python train.py --arch="mlp_mixer" --model="image embedding model" --dataset="abstract colour fields from 500 small random pattern networks" --train_examples=101725 --image_size=64 --crop_scale_min=1 --horizontal_flip=false --targets=["generator"] --num_classes=500 --embedding_dim=192 --norm="layernorm" --norm_position="pre" --activation="gelu" --mlp_ratio=2 --parallel_block=true --inner_norm=false --drop_path=0.15 --patch_size=[8, 8] --conv_stem=true --layers=8 --width=256 --am_softmax_margin=0.1 --am_softmax_scale=16 --init="torch_default" --residual_init="scaled_by_depth" --optimizer="soap" --beta2=0.99 --lr=0.0027 --beta1=0.95 --shampoo_beta=0.95 --eps=1e-08 --precondition_frequency=10 --max_precond_dim=1024 --one_sided=false --adamw_lr_other_params=0.0012 --grad_clip=1.0 --cautious_weight_decay=true --ema_decay=0.999 --steps=35600 --batch_size=128 --epochs=44.8 --lr_schedule="cosine" --final_lr_fraction=0 --warmup_steps=1780 --weight_decay=0.0 --adamw_weight_decay_other_params=0.05
Rows from block 3 of a small image embedding model, named by matrix and row number. Rows with one number belong to one neuron. Each number is 128 + 32 x the weight over its row's rms, rounded and kept within 0 to 255. All counts start at 0. Numbers have three digits each. After the name is the row's rms in percent of the matrix's.
Before each neuron's rows are labels from the 100 images, of 14976, where the neuron reaches its highest value: "responds to" is what is common among them. Only what is clearly more common there than usual is listed. The data: abstract colour fields from 500 small random pattern networks.
# fc1: MLP up (model.blocks.3.mlp.fc1.weight, 512x256), inputs 0-127
# fc2: MLP down (model.blocks.3.mlp.fc2.weight, 256x512, transposed), outputs 0-127

responds to: smooth
fc1.400 093:110158133133152063097102079112135140150163166152162176139133159095111046095179144113158075093125091101138074093152100099156118068120142097137158083097105161141142100139135083066106127181187161096161076166089137103088089082112139198105129134081100073114097082148123100109178176193076034121133157076194130156126124177126095145139170158079143116190117102173099139134130122190116152144140
fc2.400 096:121093121119150136184144135103113143153105130112129174113141109127109135124058133090082158127130097118106172106129127105121109115108187170080146133139078137118129202133109110182152171058066150141172107215173089191110112209104127105141127154077108144185085122144135175080161097111135095156148132123130081095087139134113222097104110193138108183141166126102140082114142144113114144156135

responds to: smooth; mostly green; dark; bright
fc1.335 093:086099138136120149127085121089137090171108161098175136120130153131117182102194111121165109112133105088098138114145145100075117187126135180215096086102151216150149092097144118150153110128143104102142099187077124088090138093156190139198155114135140056134091105174133149137098140122166063108150157104164140171135136119084106144151102112148145112195100111158114109161064131141143144193100
fc2.335 092:174115088103130104157082109196079111101129129183172119116093111095115095183082167114098120139169129141195086101134080126135187100125149137120120173170107114160152128187112117125138096173111138124148104133095108123182077127161091144180084154134133159215149077137115080096101113147132107080160164145110117071153111120145122099115171150127080132153110162145131173098142210143096067116160

responds to: smooth; mostly red
fc1.238 110:156147162122163092150106081106187136115113161147136120100139133064165153136077159159120122134117114154151137142101179079163177156103102140211119125083104143082146111078148143136120105142140104118176107139107143075074097150152056138100097101116112099108104118148145117111138201043100072018138113144054135130117087123100068149123138155107157142203101137096087092122071146108120138093095
fc2.238 100:102151132122084174097111181134097109049126113113149108109137164101128155116084114138102087153072136113200114123110134150190090110085159167128111161150101116044149081099191135102125152103090156123115132210079148091147124102064126112141076124170147115142149167172120124127150150187137130169140107094177086124119131124148147151148163092069141135134117108175166118142134160186138102158119

responds to: smooth; dark
fc1.279 103:068130171150113104128182092172131178109105145149098163131119137182138143084153102126094192146076093088129146091126119162170134182159105144107071158122185161145128110154139106170090132113094128132151089142190084103101159099152153131026125148054166089136152155187093121145140108113122134155135168099107133154151078116085173045127129139173112091137140116149102162103128069077124110155137
fc2.279 100:112136162089108147162159120140100193074126116135097166114097085089145114166169109085156127101150163108133094156135145076069151099123151084143111110112080117081042145151154166184107136148165107095054111134132109151176143110104065098106141124109082159120063097119127110101117147116129092121070129112156091167161085076147086087127155089178148097125060147133074181144202149147127128128102

responds to: mostly green; smooth
fc1.273 111:076147165177103144077087127148144109156078025143114099111132085099113159094110149136065112111144171141111148149129082081133129169159080162096130146170149148112112132138113086103155096132136127087106086111169200144139127105153167132216171108151155098180135118117122081119160147182123057138099047154116116161130180157160062169063128120056137100161107122126122132107125152160104138098150
fc2.273 103:085083076087125168168094159179200119090096152151141163141158108124068121173168094123105191180133109126151139133152185122131115118103125132126122128143175120165179111121104133123166183090137114136093138095123177127095159107121114126100105135116119173076108151135085148152176124097136139135147146099167165140171078097082145075114132138180159157066131131105122171114116123173108120131110

responds to: mostly green
fc1.205 101:109130078154131177106130090158167142100106093122213100115151125112160162181143150160129141107138109119140109070138135109092125172102177076082162081122101123154134124125128205114168174203122146177121169082157125188140096126091171123145154120098138105112125155127119079079136106140134126086115133116075094153135201102080092084189120144154106175159123087121110065123120110077148172170145
fc2.205 101:148112104049169084085065105109112114170193171154125116151185148150128103080138151105108178195090114165181167147179161147176129154168190173187106147135163119131137158119151148127131070170087105114134149173155156110152094119076130101146161082145169092081089120175171131086102120127144159155139155088115165166080117171174113151124137163130165129056064159145097179157096135137148126124130

responds to: mostly green
fc1.252 089:120155132086125131157124099117139127113187134107091154141163090094081111149164083112156131152146128165111149112137115146132126152097128119149085145139142063130086147148115171159129165174131143170177141130073062153169185162140132114115163110136072155104086086123134097145188058066122069155108125098166114167086106106094121060094082176169071097076139128160125148110147105153130156081118
fc2.252 087:076103071135132130165141154183131114165132137152115100082113119144133130134150100097181148075162114068092140144140117152144150060112122091113193150128120167110089146139074089048105110126095184142137071176109142133104182067118149147157077172180108145133094099177120138098120123152073118122104124140078064104066082153160146145168125121099135119129144128118147106141175116120072177124128

responds to: smooth
fc1.23 093:098165081096191127074129156160110109155135108137117100109132111114139116128108163155055143126069165084168153150108130174140152097101145179112160136100191173145207116050135046145074134168168112076172195125128124113160134128173109144131112094172088122142144129126159082099093114086136174072149120179171117133097048120151115124169149134155173184122082144215122146189072090079156088093118
fc2.23 094:120156107140142184164115145151185134132184132123154168105108084145070094151095085101137157161162159181108154131179153116104102180142115099213163073129095147155069147177076172118118113100108094103140102155121155111135128081151134119112125145109174118108149118021143142171127106136147167149128112067089135146113152158165180117131102154094138129094094115079144089095150164205158132153139